Weights of a small image autoencoder.
Training: soap at rate 0.0038, 4100 steps, batches of 256.
Data: 145000 training examples, 7.2 epochs.
Rows from block 13 of the encoder of a small image autoencoder, named by matrix and row number. Rows with one number belong to one channel. Each number is 128 + 24 x the weight over its row's rms, rounded and kept within 0 to 255. All counts start at 0. After the name is the row's rms in percent of the matrix's.
After each channel's rows are labels from the 100 images, of 14848, where the channel reaches its highest value: "responds to" is what is common among them; "patch colour" is the nearest of a few named colours to the mean colour under the peak. Only what is clearly more common there than usual is listed. The data: views of escape-time and Newton fractals.
# convs0: expand pointwise conv (encoder.blocks.13.convs.0.weight, 528x88x1x1), inputs 0-43
# convs1: depthwise 5x5 conv (encoder.blocks.13.convs.1.weight, 528x1x5x5, trained with AdamW), a 5x5 kernel
# convs2: project pointwise conv (encoder.blocks.13.convs.2.weight, 88x528x1x1, transposed), outputs 0-43

convs0.10 071 [142 191 102 119 155 133 102 146 110 142 140 109 123 122 121 185 141 119 153 147 136 134 128 144  74 107 115 127 117 111 149 137 126 156 142 153 121  88 129 155 165 118 109 133]
convs1.10 102 [100 149 152 159 105 151 148 121 154 130 145 147 172 153 112  91  94 159 162 102 125 142 124 137 149]
convs2.10 066 [ 86 129 128 106  85 122 168 138 134 112 132 128 127 128 139 109 121  93 138 130 116 117 140 129 126  98 133  97 121 176 116 135  98  93 100 127 125 114 112  82 143 116 175 117]
responds to: Mandelbrot set
patch colour: black

convs0.464 077 [150 163 136 162 131 121  93 111  81 123 131 108 146 148 132 158 113 114 158  76 141 153 123  83  85 128 135 145 159 127 129 114 151 102 124 136 136 156 140 141 180  68 147 158]
convs1.464 070 [132 116 125 127 143 132 132 134 132 125 155 188 148 112 103 120 133 190  93 113 164 165 130 128 144]
convs2.464 071 [125 112  98 124 168  88  91 146 123 177 104 125 125 127 110 105 150 145 152  93 131 145 156 132 147 124 113  97 115 143 141 160  98 119  74 124 169 157 102  83 143 152 112 158]
responds to: grey; pastel
patch colour: white

convs0.313 077 [181 140  70 146 110 184 184 112 100 127 136 143 114 152 138 165 145 140 129 138  73 101 150 152 106 137 168 168 174 131 134 148 106 109 104 169 146 150 137 133  96 138 106 104]
convs1.313 087 [130 164 127 137 164 104 154 182 128 159 160 123 160 144 144 158 122 150 118 165 120 104 132 114 140]
convs2.313 082 [ 76 154 151 118 137 102  98 148 133 154 136  90 116 148 134  97 100 116 151 130 136 135 107 127 166 122 102 142 116 113  95 113 165 173 130 125 115 114 124 140 129 120 149 160]
responds to: grey; pastel
patch colour: white

convs0.501 078 [126 148 145 167 133 186 131 165 148 176 134 102  98 146 121 101 137 129 120 126 114 157 151 146 152 133 136 175 157 122 102 140 134 112 106 138 105  95 111  88 163 145  96 164]
convs1.501 090 [151 130 137 167 122 101 142 159 118 124 154 152 187 122 159 124 102 172 145 156 143 144 121 144 116]
convs2.501 070 [105 139 115 131 132  85 126  79 124  80 103 130 122 122 146 131 113 136 171 154 128  95 109 111 119 124 166 124 117  86 156 118 106 146 154 116  89 142 141 178 122 136 136 127]
responds to: dark; burning ship
patch colour: black

convs0.389 076 [199 139 117 140 128 125 186 118 125 128 144 121 120  76 154  75 145 141 132 146 153 127 125 126 122 145 141  92 135 125 128 107 122 122 150 142 191 101 122  89 127 121 137 140]
convs1.389 107 [ 99 132 113  97 115 107 151  91  89  83 133 150 143 106  82 121 141 124 106 118  95  99 116 123 139]
convs2.389 072 [116 107 106  94 200 116 117 107 120 126 132 134 135 141 174 121 119 121 132 156  97 143 132 155 146 107  93 135 126 135 113  91 114  97  89 156 105 117  95  70 141 146  95  88]
responds to: dark; burning ship
patch colour: black

convs0.390 064 [142  97 153 134 124 103 103 112 141 147  84 134 117  97 157 129 155 142 145 144 145  83  88 117 163 160 129 121 127 121 128 101 140 141 156 176 182 104 122 134  77 133 130 143]
convs1.390 092 [146 151 144 135 101 117 135 128 179 159 152 134 171 160 136 134 103 104 135 150 146 141 175 154 137]
convs2.390 066 [115 165 124 111 123 137 126 165 150 104 138 141 143 168 116 132  78 154 146 114 116 174 145 122 130  94 112 133  97 156 133 150 123 114 106  97  96 153 112  75 135 122 145 135]
responds to: vivid
patch colour: green

convs0.12 073 [163 116 123 154 124 120 148 100  89  87 120 136 153 151 127 117 126 127 134  94 108 151  80 104 153  99 113 107 127 144 156 158 135  98 113 120 133 182 131 148 139  63 115 135]
convs1.12 085 [113 139 113 150 119 114 113 151 116 152 153 178 141 130 103 141 123 184 156 143 153 175 143 123 141]
convs2.12 083 [133 137 115 106 150  94 103 158 146 153 134 114 124 112  93 128 118 151 117 121 142 131 169 136 100 166 133 124 139 110  89 101 108 110 115 162 144 143 147 111 153 148 122 130]
responds to: pastel; grey
patch colour: white

convs0.502 078 [141 126 131 125 107 172  59 113 136 151 148 138 154 147  99 101 118 146 113 111  69 112 152 104 130 133  91 128 157 144 159 121 125 111 122 164 118 131 132 153  99 110 164 109]
convs1.502 095 [ 95  80  84  87 150 145 149 132 124 134 107 140  88 106 130 107 115 116 106  99 116 106 117 134 102]
convs2.502 079 [141  97 177 164 131 157 138  91 125 128 129 135 141 158 180 112  85 134 117 100 129 159 145  76 137 133 132 159 118 116 114 108 101 103 122 110 102 136  81 183 150 124 147 105]
responds to: dark; Mandelbrot set
patch colour: black

convs0.24 111 [103 128 164 162 151 162 158  83 121  68 116 151 137 116  90 101 118 163 136  99 134 136 130 129 114 107 149 130 181 140 131 142 127 123 100 149 163 104 102 136 138 123 150 127]
convs1.24 102 [ 97 124 104 164  91 133 161 139 167 111 109 161 124 139 101  90 125 147 113 127  83 110 134 134 145]
convs2.24 106 [149 107 104 153 125 113 119 128  98 128 155 127  98 126 145 127  85 122 148 139 127 104 116 156 115 139 120  85 127 115 140 120 145 104  78 149 118 129 108  69 164 102 153 132]
responds to: grey; dark
patch colour: white

convs0.160 064 [113 150 156 124 161 142  94 133 123 119 126  90 138 154  89 142 170 111 140 114 122 101 110  91 122 105 141 120 163 169 125 136 137 124 121 137 156 163 108 115 114 115 104 117]
convs1.160 087 [128 102 127 103 159 100  98 124  89 107 138  85 146 136 127 133 131 112  82 103 101  93 106 107 113]
convs2.160 071 [137 142 101 116 177 109 109 127 147 163 112 133 108 146 123 148 165 135 150 124 133 150 157 136 144 103 104  87 130 139 156 112 144 144 152 150 172 146 124 117  99  87 114 155]
responds to: grey
patch colour: white

convs0.496 108 [ 95  91 122 141  92 164 142 131 102 114 122 122 147 153 122 111 127 134 146 165 154 112 141 120 139  95 134 124  71 128 119 114 107 127 123 145 101 134 152  94 103 127  91 158]
convs1.496 105 [134 131 133 148 141 138 152 148 135 101 150 176 175 161 157 150 126 169 114 147  93 101 130 136 143]
convs2.496 104 [166 130 156 103 172  84 112 132 122 130 110 139 131  89 133 122 126 115 119 110 104 120 111 148  94 154 111 113 140 143 165 164 131 146 195 170 166 158 142 171 172 113 113 115]
responds to: dark; burning ship
patch colour: black

convs0.182 081 [147  67 107 110  95 156  93  98 135 148 136  76 105 104 130 110 111 137 136 163 118 119 112 159 102 147  98 118 129 107 133 108 153 135 131 118 100 148 103 112 179 155 150 144]
convs1.182 093 [108 137 129 130 154 146 162 159 140 112 101 149 188 141 181 139 119 120 120 109 153 145 115 156 140]
convs2.182 099 [129 153 124 154 107 127 125 162 152 125 133 123 122 163 153 148 143 138 139 103 106 147 153 107 150 124 100  98  99 154 151 160  73  74 111 159 134 131 145 117 103 102 118 132]
responds to: vivid
patch colour: black

convs0.92 095 [108 142 158 156 196 123 112 148 137 130 115 126 117 145 115 132  90 113 117 116 141 130 113 117 106 133 125 109 156 159 118 119 134 157 159 158 125 154 132 173 135  87 137 182]
convs1.92 111 [152 140 143 116  91 130 159 142 102 148 158 124 117 118 157 169 145 110 109 158 151 158  99 159 159]
convs2.92 076 [100 133 127 118  85 128 161 158 123 106 122  98  91 149  97 120 118 134  84 127 131 141 132 113  97  69 142 163 122 102 140 101 127 127 118  82  60 119 114 103 124 103 142 116]
responds to: pastel; grey
patch colour: white; pink

convs0.399 081 [128 105 154 135 102 152 153 125  97 122 134 118 100 118 173 136 111  94 130 146  90 146 126 113 122 134 135 141 163 158 136 146 152 123 138 145 154 160 145 143 134 140 154 132]
convs1.399 101 [161 131 145 126 158 118 130 159 111 144 172 161 128 168 150 165 121 156 124 165 126 152 160 125 142]
convs2.399 091 [110 149  99 139 138  97 147 118 129 127 147 106 177 165 120 126 128 127 129 101 138 132 153 110 204 117 102 135 115 113  89 113 131 143 178 113 147 112 206 144 152 156 157 147]
responds to: pastel
patch colour: white; pink

convs0.6 089 [147 122 179 120 134 118 126 111  88 130  85 157  90 106 132  88 107 119 114 132 141 139 133 158 158 121 115  72 126  95 121 110 133 109 124 124 123 155 120 122 141 130 156 134]
convs1.6 083 [131 114 120 133 150 112 136 183 167 115 123 124 163 165 159 115 111 168 150 102 134 128 124 151 161]
convs2.6 109 [151 138 119  97 149 144 108 150 117 145 115 105 107 134 111 141 152 169 146 113 120 132 146 113  92 148 139 117 100 167 119 139 140 111 101 142 185 130  87 106 123 128  89 127]
responds to: grey; pastel; Julia set
patch colour: white

convs0.280 067 [158 125 152 107  76 202 148 140 145 113  94 134 160 114 126 137 127 111 142 182 123 103 131 157 137 142 129  96 138 108 148  95 160 139 141 105 119  98 107 114 130  98 103 122]
convs1.280 092 [116  82 147 140 139 150 130  81 118 130 137 102 119  94 137 140  82 126  80 111 114  97 110 114 118]
convs2.280 070 [146 142 153 144 105 120 162 157 129 153  90 174 131 100 123 149 113 131  96 114 150 100 130 158 168 119  92 113 141 156  78 120 119 158 120 130 114 101  61  76 132 109 109  96]
responds to: dark; Mandelbrot set
patch colour: black

convs0.184 081 [113 156 132 163 127 126 163 110 120 127  99 135  90 136 151 117 138 105 128 131 171 121 102 149 131 120 147 128  75  96 140 105  93 111 122 164 159 132  91 137 161  97 144  91]
convs1.184 108 [103 101 147 133 118 125 140 109 159 151 125 138 116 113 166 124 124 170 174 166  95 153 156 142 151]
convs2.184 079 [139 135  95 133 134 100 100 139 149 134 143 116  74 124 118 120 151 129 115 128 122 104 156  97  87 116 165  96  84 166 131 159 120  83 103 145 137 120 132  94 127 130 149 141]
responds to: vivid; pastel
patch colour: grey

convs0.43 119 [153  99 113 151 118 175 152  97 125 114 135 151 125 104 121 113 131 140 116 117 142 130 149 156 127 141 132 114 148 133 149 136 102 145 113 125  87 133 124 123 186 141 179 150]
convs1.43 098 [134 120 120  92  86 118  99 147 128 148  86 134 164 170 115 152 119 134 141 126 119  92  91 140 101]
convs2.43 128 [ 91 124 148 102 176  62  76 158 104 114 121 145 164 133 137 136 161 131 120 162 116 137 160  97  88 137 125 107 147 130 130  88 100 165 101 154 132 120 154  96  75 149  98 122]
responds to: grey
patch colour: white

convs0.493 074 [127 137 134 153 155 169 158 131 126 113  77 136 117 113 140 118 133 163 118 159 150  57 115 166 124 140 139 149  99 168 157 135 146 110 143 112  92  96 109 123 119 110 103 162]
convs1.493 100 [105 153 152 128 133 109 106 157 124 162 141 112 181 125 114 135 147 127 166 172 112 150 148 158 150]
convs2.493 068 [122 135 112  99 125  88  98 152 152 124 153 130 136 120 110 145  92  96 144  94 127 191 129  61 158 103 114 124 151  85 122 145 129 109 124 137 155 118 124 113 131 131 140 118]
responds to: grey; pastel
patch colour: white

convs0.371 073 [184 115 136  69 101 170 167 137 138 146 135 116  86 112 172 156 116 145 157 117  91 103 113 161 142 107 105 126 148  55 120 119 128 151 132 127 142 154 124  97 108 111 169 138]
convs1.371 098 [163 123 163 110 139 166 125 101  95 151 186 140 127 146 115 169 127 146 116 145 142 137 121 152 112]
convs2.371 090 [112 133 122 117 108 112 110 113 144 141 119  72 146 143 157  96 114 126 122 162 151 112 192 114 103  95 149 107 108 126 102 114 139 139  99 106 150 115 121 130 156 170 123 172]
responds to: vivid
patch colour: white